From a checkpoint of a small audio captioner.
Training: adamw at rate 0.0023, batches of 64.
Data: trained on synthesised sound scenes: up to three everyday sounds over a background, 9.8 epochs.
Rows from block 6 of the audio encoder of a small audio captioner, named by matrix and row number. Rows with one number belong to one neuron. Each number is 128 + 24 x the weight over its row's rms, rounded and kept within 0 to 255. All counts start at 0. Numbers have three digits each.
After each neuron's rows are labels from the 100 clips, of 14976, where the neuron reaches its highest value: "strongest on" is what is common among them; "peak on" is the class under the peak. Only what is clearly more common there than usual is listed. The data: synthesised sound scenes: up to three everyday sounds over a background.
# fc1: first MLP up (encoder.blocks.6.ff1.fc1.weight, 512x128), inputs 86-127
# fc2: first MLP down (encoder.blocks.6.ff1.fc2.weight, 128x512, transposed), outputs 86-127

fc1.155:138146124138127109124077121121132107065133157133110130120051128104119133132137130125072106084108136188152134115109086113117096
fc2.155:128128128115128128128243126128128128117128128128128173128128128128130107127128128033124128128127232069137119128128128128128128
strongest on: door slam
peak on: door slam

fc1.428:138062114134115138117112127148105128096103117128101156108071059139143130135122118124135130124129120139119112103134132105126094
fc2.428:128128128128128128128127128128128128127128128128128137128128128128195129129128128237128128128139131087128128128128128128128128
strongest on: bird chirping; laser zap
peak on: bird chirping

fc1.376:072128123101112106093108111128120134123118060130113121128094086125131127129128127126128129127112097157140134125100126134092128
fc2.376:128128128128128128128127128128128128128128128128128147128128128128130129125128128143128128128125095057130128128128128128128128
strongest on: number of sounds: 3; door slam
peak on: door slam

fc1.219:125085128128109129095113108139117121088112110129107140109046063136135118144116112127129137116128122148127108090134131118116086
fc2.219:128128128137128128128100128128128128120128128128128165128156128128176118130128128176128128128139072074123128128128128128128128
strongest on: bird chirping; first sound: bird chirping; laser zap
peak on: bird chirping; laser zap

fc1.295:049130119084117117092122093121126126108110097137107125130063056137126125140130123112124128130106120167160144127109104157086129
fc2.295:128128128142128128128128127128128128127128128128128128128103128128115114126128128126120128128097141108135128128128128128128128
strongest on: door slam; glass breaking
peak on: door slam; glass breaking

fc1.381:130117133104123102133098105139117119075105138167122154125101063144124129163134134143140116133136084163136120130131118161115128
fc2.381:128128128128126131140062126128126128102128128134128128128116128128166105131128128223124105128113054180141131128128128128128128
strongest on: coin spinning; bird chirping
peak on: coin spinning

fc1.350:134136094128128115110000158126129130128132172125121129121068128126118132141128133135128119129128130170143126150126092173114128
fc2.350:128128128128128128128255128128128128127128128128128158128128128128155129044128128161127128128130180128128128128128128128128128
strongest on: quiet level; snoring; first sound: snoring; muffled (low-pass)
peak on: snoring

fc1.73:128128128048104130149127128087136138127129119133115139128113128108108128102128125034128141124076142166144128133111128116128114
fc2.73:128128128128128128128129134128128128104128128128128153128129128128000099126128128102129128128126023119128128128128128128128128
strongest on: siren
peak on: siren

fc1.242:112120124081129116114094120103112118114121085135114125128096107118111098107117118086117107120102128143127105083120107151114126
fc2.242:128128128128129128128131124128128128091128128128128000128117128128183127125128128149123128128137117152114128128128128128128128
strongest on: phone ringing; first sound: phone ringing
peak on: phone ringing

fc1.391:111163121074089161147107134078130149124160082132117129128106128117118131108131122036126128126114121157128112132083128138104102
fc2.391:128128128128128128128117129128128128105128128128128000128128128128102122127128128110129128128130082127128128128128128128128128
strongest on: beeping; first sound: beeping
peak on: beeping

fc1.460:150051125133067130128117127150091127124095065127115129116098070131148107126129108103126123129140119146119117115127125114126092
fc2.460:128128128139128128128139128128145128145128128128128120128122128128184185131128128233126128128136173098119128128128128128128128
strongest on: siren; laser zap
peak on: siren; laser zap

fc1.272:126112133128151064111128119090118131115117132119108112122088138096162141109128117067107127110128145135137150154104120107114092
fc2.272:128128128128128128128162128128128128179128128128128255128128128128062128161128128220128128128129128077128128128128128128128128
strongest on: church bell
peak on: church bell

fc1.218:133138125152106124159121114094064173130121137127102092123087126136166097131124128181109127120150129122133129055062114141097124
fc2.218:128131128128128130128194131128128128124128128128128090128128128126082155115128128104129128128130111116122128128128128128128128
strongest on: church bell; first sound: church bell
peak on: church bell

fc1.335:144135118126120128125038159126127128137127128113128116130134129128110135101126118094130161131128132128127103138130102162170129
fc2.335:128128128128128128128196128128128128165128128128128103128128128128058128133128128173128128128128054124128128128128128128128128
strongest on: sawing
peak on: sawing

fc1.51:112046133149115156127126098109101122123093089109126125109121103135139098116128122082132140117135120136113137125116129104123125
fc2.51:128128128144128128128151115128128128127128128128128184128123128130118153115128128190072145128106216097132126128128128128128128
strongest on: thunder; crickets; text has "noise"; rain
peak on: thunder

fc1.41:104134128063130141138099124114122128115150094129106123128086112112088101128126119100115117120106128156129106112100110151112109
fc2.41:128128128128128128128160128128128128124128128128128000128128128128210124113128128139128128128137209137128128128128128128128128
strongest on: phone ringing
peak on: phone ringing

fc1.86:097111142139141117137136102103102141121112115127142116119126109130138137125138131074112107124113128135120148130066122111090147
fc2.86:128128128149112144133105090128129128118128128126128119128140128127179080139128128201116137128078218138198120128128128124128128
strongest on: footsteps; first sound: footsteps
peak on: footsteps

fc1.37:142135100151113105130098119132091131128116128123125157138125078090116103113110136111149088133127101136138125137124114115133138
fc2.37:128128128128123128128113155128128128174128128128128109128150128128148117153128128156120128128128148107129128128128128128128128
strongest on: vacuum cleaner; sawing
peak on: sawing

fc1.280:128109129158145069062116122123127121110118133133124128128087132094122129128126123072119127121106150140140124135174121128128128
fc2.280:128128128128128128128136128128128128131128128128128255128128128128098099137128128158128128128129097055128128128128128128128128
strongest on: reverberation; text has "reverberant"; snoring; first sound: snoring
peak on: snoring

fc1.485:151145110156086104145066133105078128126112166127111107116068125122160131136123135160097109075125133129140134058086107103098094
fc2.485:128128128128128129128255127128128128126128128128128118128128128128093116122128128078126128128127158079101128128128128128128128
strongest on: church bell; first sound: church bell; door slam
peak on: church bell; door slam

fc1.200:071134118133140109128129119104128134125096106124096118105057122104118112138119121129120119101118128160155107092092115097120129
fc2.200:128128128128128128128102127128128128104128128128128065128116128128138129134128128092128128128126061013128128128128128128128128
strongest on: vacuum cleaner; door slam
peak on: door slam

fc1.314:127125128126136126100111121086128128127129117133130127127120126098079127128128118000128128111116128141137132133094127115128128
fc2.314:128128128128128128128100128128128128130128128128128143128128128128159128119128128162128128128127177094128128128128128128128128
strongest on: explosion
peak on: explosion

fc1.102:117127128060141137127107129104129126102150102132113128129097098119096110110125121066114122125103123158129105120124114166128135
fc2.102:128128128128128128128221128128128128122128128128128023128128128128190110108128128141128128128132133142131128128128128128128128
strongest on: phone ringing
peak on: phone ringing

fc1.354:119133125070131133129100119112121120106132089134108122126074100117078104099127118072115108113096124156129104103111104161110128
fc2.354:128128128128128128128171128128128128102128128128128000128128128128201126105128128175122128128140139151128128128128128128128128
strongest on: quiet level; beeping
peak on: beeping

fc1.468:122143128102165125079121125119127129127130125128125129131127125126096113107123130010128128134076114129120120128150128126131114
fc2.468:128128128128128128128154128128128128129128128128128136128128128128121127131128128109128128128128128126128128128128128128128128
strongest on: reverberation; text has "room"; text has "reverberant"; applause
peak on: sawing

fc1.388:092133115141128139128133129078128102126080091117129091118091111089107121115138125101127128110115127126148105083110108126126146
fc2.388:128128128128128128135077127128126128104128128128128043128132128129197150111128128211077130128154084110094128128128128128128128
strongest on: car horn
peak on: car horn

fc1.417:136115127167092130149129130143128130129125138129131127126120129129175139142133126255128125110198134128130137120121129143126152
fc2.417:128128128128128128128142128128128128127128128128128128128128128128136129123128128182128128128128106129128128128128128128128128
strongest on: number of sounds: 3; reverberation; text has "room"; text has "reverberant"
peak on: coughing

fc1.82:099140110115099152129150134084122090134098108115105088114072159121118122131129116099128147104114135126135105103105126107129130
fc2.82:128127128128128119128047128128128128114128128128128107128144128128165119132128128241125128128136170061110128128128128128128128
strongest on: car horn; fire crackling
peak on: car horn

fc1.112:124127119147103111136127122120078144119111124127108118128067112123150123128126129156105118108131124138140133077078123114093123
fc2.112:128128128128128128128136128128128128118128128128128130128105128128100135128128128103128128128125122085128128128128128128128128
strongest on: door slam; first sound: door slam; vacuum cleaner
peak on: door slam

fc1.28:122128124116116097061088113121121123112142124137105132117121129128045128102117112028126113104083105130127149132101110136120110
fc2.28:128128128124128128128132123128128128155128128128128128128141128128219118054128128150107128128189044127128128128128128128128128
strongest on: whoosh; coughing
peak on: whoosh

fc1.131:114109130126132103108089106119127101140060110131127126119128098112054129087122091029121128103127114154131129138120125118127096
fc2.131:128141128128137147128102165128128128169128128128128128128169128128101136167128128207120133128127083139128128128128128128128128
strongest on: thin (high-pass); explosion
peak on: explosion

fc1.173:119087129115144129151133128146127129114129127127124119119087128146076135118129128040120127132114134146130083104121127142126136
fc2.173:128128128128128128128089128128128128138128128128128052128145128128093126138128128240119128128120208157136128128128128128128128
strongest on: whoosh; whistle
peak on: whoosh; whistle

fc1.149:102120128121180173087111158093125112118149123133128134121107126101083126130123123156108117138127108130118123086138120124113153
fc2.149:128128128128128128128095128128128128199128128128128208128128128128217128117128128143128128128132189043128128128128128128128128
strongest on: creak; number of sounds: 3; first sound: creak
peak on: creak

fc1.383:128124128114140088080117123089129114124125121134129125124115123092037137108131125000122127104092123141139133141099123119129130
fc2.383:128128128128128128128128128128128128134128128128128118128128128128196122098128128194118128128127102111112128128128128128128128
strongest on: whoosh
peak on: whoosh

fc1.43:110130125169163120115126127102125127100105128117128097103124122130143147100131104073128108139133144126130133127096106113123120
fc2.43:128128128128128128128062124128128128129128128128128129128139128128171146186128128202126128128106111152128128128128128128128128
strongest on: laser zap
peak on: laser zap

fc1.269:154101120149097116161129088117066162100103134131113105128104068147162103145114122166126110108132109145130133081096105136093105
fc2.269:128134128128128128128216127128128128125128128128128114128111128128095090080128128115129128128123109102101128128128128128128128
strongest on: door slam; first sound: door slam
peak on: door slam

fc1.1:099147118060123167121110130094131149118153111126118130139125128122077101099104128043128127138116121165128108123112128156110122
fc2.1:128128128128128128128158128128128128131128128128128000128128128128073077128128128101128128128128111108128128128128128128128128
strongest on: beeping; first sound: beeping
peak on: beeping

fc1.498:125123112199122115047102124114118095102134128104106129128090124090082124127123128099116127118112157104128107123156116153126145
fc2.498:128128128128128128128148128128128128161128128128128108128125128128156057099128128092117128128129127086128128128128128128128128
strongest on: spray hiss
peak on: spray hiss

fc1.53:121105135118129136110071157087136145098148138127126131130117161127123135081129120082096083132120126136141114143130089151125143
fc2.53:128128128114128154128255126128128128111128128128128073128125128126157123069128128169149128128107127096128128128128128128128128
strongest on: creak; frog croaking
peak on: creak; frog croaking

fc1.372:128044128129147128109121128128128128128128131128128128128128128129209084128128128070128128128222128128128095076128128059128211
fc2.372:128128128128128128128128128128128128255128128128128153128128128128092128128128128113128128128128115074128128128128128128128128
strongest on: footsteps; glass breaking
peak on: footsteps

fc1.93:133133115146094092138063127105099118136114145108107094135057117114150124129112144151107124085129148128140125074095094109088089
fc2.93:128128128128128128128251128128128128125128128122128101128128128128085124117128128118123128128132153063112128128128128128128128
strongest on: quiet level; door slam; background: vacuum cleaner
peak on: door slam

fc1.266:125111128166134140138122129145118150131124149141145107114106128131203142163145122170129116105248172138141144102147128137107152
fc2.266:128128128128128128128091128128128128120128128128128167128128128128128136114128128161128128128136103116128128128128128128128128
strongest on: reverberation; text has "room"; text has "reverberant"; coughing
peak on: coughing

fc1.29:101132132121106167096118122077132129126131140128090121119114142126134126099127110065128126129084138133130113094135123119128146
fc2.29:128129128146128124128094114128128128131128128128128109128128128125199129148128128195163128130078134140137141128128128128128128
strongest on: creak
peak on: creak

fc1.384:122123121173097140113132112092122113126109133118091128112124128128141114081128118068128150121106151121129098128134128128134144
fc2.384:128128128128128128128119128128128128109128128128128175128128128128176128144128128209128128128102171103119128128128128128128128
strongest on: thunder
peak on: thunder

fc1.5:068128126091130097074119096125128133103110071141127123128058087128128122140129125113133123130124103158150148131110119141093126
fc2.5:128128128128128128128118128128128128126128128128128156128128128128136129147128128160129128128091048112128128128128128128128128
strongest on: explosion; first sound: explosion
peak on: explosion

fc1.186:112154113145087134108104125112118115125094115114118109128076114113122109129123118167128116110195127150131112055096109104119137
fc2.186:128128128128128128128093128128128128133128128128128169128128128128128128115128128119128128128131255121128128128128128128128128
strongest on: spray hiss
peak on: spray hiss

fc1.145:058122128068120124077134101137129130110122086141126116122061066125146110137127118082122129124131118146128145126123119126102123
fc2.145:128139128128128136128110125128128128133128128128128122128125128128087120153128128224061128128069122128113128128128128128128128
strongest on: coin spinning; first sound: coin spinning; bird chirping
peak on: coin spinning

fc1.20:132114129089099122135115117150112081093135134165125167128088074135081101165119128124137137108127125142119070111144123149131121
fc2.20:128128128133112133129068115128129128124128128130128105128127128137219046169128128219140130128123101108120128128128121128128128
strongest on: number of sounds: 3; bird chirping
peak on: bird chirping

fc1.220:113142124056133128119111115127133129113149054127100131119100120128096145065151104090114128128080111145134119128123113143107144
fc2.220:128128128128128128128148131128128128089128128128128058128132128128013113114128128151130128128129036059149128128128128128128128
strongest on: bird chirping; beeping; first sound: beeping; first sound: bird chirping
peak on: bird chirping; beeping

fc1.307:138140128157094098113078136087101120111093136127113100085031165094135137127128130152094101113129152154133135098109096089083099
fc2.307:128128128128128128128197121128128128099128128128128155128126128128137116126128128071128128128134110065131111128128128128128128
strongest on: door slam; vacuum cleaner
peak on: door slam

fc1.115:128126115119081130125128140094125116127126093126086122113102136113094132111131105079114129096080119154128111122118120119135091
fc2.115:128128128128128128128075128128128128068128128128128058128139128128188148120128128255127128128136126152128128128128128128128128
strongest on: sawing
peak on: sawing

fc1.328:124105121119126119098095105141132140080097093128111126115080068139145128150127115152144121122133087153126124111129114128120103
fc2.328:128128128128128128128117131128128128128128128128128077128129128128238131093128128173132128128138090114125128128128128128128128
strongest on: bird chirping; first sound: bird chirping
peak on: bird chirping

fc1.370:121121128000170097074132106126136115123116145120146108128107113103088118122128113115128128117124127161131103143129128057120100
fc2.370:128128128128128128128126130128128128188128128128128255128128128128112126142128128126128128128101184087127128128128128128128128
strongest on: siren; phone ringing
peak on: siren

fc1.395:129131114124103131112097114142131135072103114123116126104078055138150142152121104163138122112154078134118119094134111118112102
fc2.395:128128128146128128124119162128128128128128128128128068128128128131149113078128128161142128128148056094081128128128128128128128
strongest on: laser zap; first sound: laser zap
peak on: laser zap

fc1.108:079119128091106127070110098120099119110129065140113128127057105132109127137120118118128128123103109155129145112118127130098120
fc2.108:128128128156128128128086128128128128091128128128128128128128128128160118151128128138131128128137027092126128128128128128128128
strongest on: number of sounds: 3; bird chirping
peak on: bird chirping

fc1.74:130118148114155074120128113072119130112127133122101108118089141096152141104138108072114127111112134135144152170093114101107072
fc2.74:128128128128128128128163128128128128156128128128128190128128128128086127172128128217123128128121115070128128128128128128128128
strongest on: church bell; first sound: church bell
peak on: church bell

fc1.429:138110132152110137136120128144124135129129143151133127118105127129154152165136124234129117109181140140133142107142129150114144
fc2.429:128128128128128128128113127128128128124128128128128128128128128128161133100128128220127128128138095126128128128128128128128128
strongest on: reverberation; text has "reverberant"; text has "room"; coin spinning
peak on: coin spinning

fc1.142:133100128125094152120116128158111116111115131133093176102076073143143124152137101136135132116131127142134102117156131117131095
fc2.142:128133128134128128128127132128129128134128128128128133128143128138135094145128128193150128128144106099103125128128128128128128
strongest on: bird chirping; laser zap
peak on: bird chirping; laser zap

fc1.125:129154124122110123128120128127123122128120119114116130130130126128128125103125130031128151130095126126127117125121133107140133
fc2.125:128128128128128128128224128128128128129128128128128140128128128128028128147128128114128128128127086124128128128128128128128128
strongest on: reverberation; text has "reverberant"; text has "room"; number of sounds: 3
peak on: sawing

fc1.499:129116136106099082133129126134130129122115107147132119126099136107157127098135110020116127113129128167155132148116124087121097
fc2.499:128128128128128128128086128128128128122128128128128255128128128128070131116128128179127128128125143116128128128128128128128128
strongest on: explosion
peak on: explosion

fc1.342:104065122115094155101131131111144144107180106133101111127088113120133109108128121025118127140127082159125119131136117149110174
fc2.342:128128128128128128128149129128128128135128128128128124128128128128107088133128128148114128128109143080123128128128128128128128
strongest on: spray hiss; whistle
peak on: spray hiss; whistle

fc1.366:128121130122174139083117128117128130115129130136138128128108128128087127141128128189126112126131128155127128098151128165119113
fc2.366:128128128128128128128120128128128128147128128128128100128128128128255120105128128169128128128129225130128128128128128128128128
strongest on: coin spinning
peak on: coin spinning

fc1.300:126145128140132121126091119130130108112135133130122119081000142097110126096133118123081138071120137165144119120132102126129100
fc2.300:128128128128128128128191128128128128113128128128128242128128128128177128135128128000128128128129169122128128128128128128128128
strongest on: door slam; first sound: door slam
peak on: door slam

fc1.101:162115128143059113155123130157110140127090089128121128124107053128176124135127103147132126121144122140118108089124132116119065
fc2.101:128128128140154135098181158128138128160128128128128104128118128128108155111128128210139128128140090125122128128128128128128128
strongest on: laser zap; first sound: laser zap
peak on: laser zap

fc1.199:136117129121106114129102111151126114068117146161119168125095050148144129159135128155149120122136091161131106132134117153121124
fc2.199:128128128128128128132093126128128128132128128128128123128128128128179078124128128237124128128120058161130128128128128128128128
strongest on: coin spinning; bird chirping
peak on: coin spinning; bird chirping

fc1.113:117123116084138117100116149095118123138100099121127102120122131112097130118128128084136110113117109141127156137074124135123134
fc2.113:128128128106120139148075126128128128170128128128128161128143128128142162127128128254125128128100123148117128128128128128128128
strongest on: whoosh; thin (high-pass)
peak on: whoosh

fc1.490:126154128116160111094129127120126138128134127122111140132135123128116109098111131039138129140072121142123117146180129133138126
fc2.490:128128128128128128128184128128128128132128128128128145128128128128101124145128128122128128128129071125128128128128128128128128
strongest on: reverberation; text has "room"; text has "reverberant"; applause
peak on: sawing

fc1.195:100068128131121155183141106140122111130124109110122108107117129161056118112135126069112153127115152117123083108134132146129158
fc2.195:128129128128147131124103139128128128140128128128128120128153128130136102174128128198117128128126232125138128128128129128128128
strongest on: coin spinning; first sound: coin spinning
peak on: coin spinning

fc1.251:121148128077146122132098104128121136107133079124122119123080102127114138080145112095113113124089111164135110109123100144095138
fc2.251:128128128128128128128167128128128128086128128128128000128128128128043122080128128238128128128134119122130128128128128128128128
strongest on: bird chirping
peak on: bird chirping

fc1.207:143102130142116124170162099121117148095089069103091102095098121097152123101133118166124110105101118168126137090116127114108122
fc2.207:128117128148129138128187122128128128089128128128128105128122128137111141173128128094109128128175056093124128128128128128128128
strongest on: siren; first sound: siren
peak on: siren

fc1.157:128111118107122129181136124135117126113122125119127114123083132129043115130126127047117133119126149125129086067118124138128140
fc2.157:128128128128128127128069128128128128160128128128128064128163128128145127139128128191117128128128187086134128128128128128128128
strongest on: whoosh; first sound: whoosh
peak on: whoosh

fc1.38:131127119135053096140127120120118092128113109110128127128104108114105128128128128114121124096095142125137117135094125108131150
fc2.38:128128128128128128128248128128128128127128128128128032128128128128102131137128128169128128128128142127128128128128128128128128
strongest on: number of sounds: 3; knocking; waves
peak on: knocking

fc1.10:146113142140173105095106112127134129130076158145128128120118131124145148155137110180130093122135158126138122130134130124126121
fc2.10:128128128128128128128126128128128128127128128128128130128128128128221132118128128176127128128134053168128128128128128128128128
strongest on: number of sounds: 3; muffled (low-pass); coin spinning
peak on: coin spinning

fc1.17:131129116134041110150125128132112095129117118110126128128114108122123128128128128126126123101118145118133120128076128095130148
fc2.17:128128128128128128128255128128128128126128128128128071128128128128072133138128128136128128128127132129128128128128128128128128
strongest on: knocking
peak on: knocking

fc1.179:127095141117154087093138127122142142121128144138135098125063096068128132116130104048111128106140125172157124141131110093120114
fc2.179:128128128128128128128108132128128128124128128128128202128104128128107123136128128200127128128119196045128128128128128128128128
strongest on: explosion; first sound: explosion
peak on: explosion

fc1.21:134085103154053140106120108121109127127073076128094127128093086128153113114128112085116137128128128131126134095104128121128125
fc2.21:128128128128146203128128128128128128124128128128128135128121128128188146133128128175126128128122132058128128128128128128128128
strongest on: thunder; first sound: thunder
peak on: thunder

fc1.42:129108128150151131099129130130129127129128150128131127125110130129131131156130126214128112071181129128131119097168128128128132
fc2.42:128128128128128128128123128128128128128128128128128128128128128128201130128128128153128128128128116129128128128128128128128128
strongest on: reverberation; text has "room"; text has "reverberant"; coughing
peak on: coughing

fc1.476:096152124113101123120158124099142067133089127125112068101087160124124142122138108108118147119120130142152113095120123118122132
fc2.476:128128128128126114128083128128128128102128128128128116128149128128169121074128128223114128128144139116110127128128128128128128
strongest on: car horn
peak on: car horn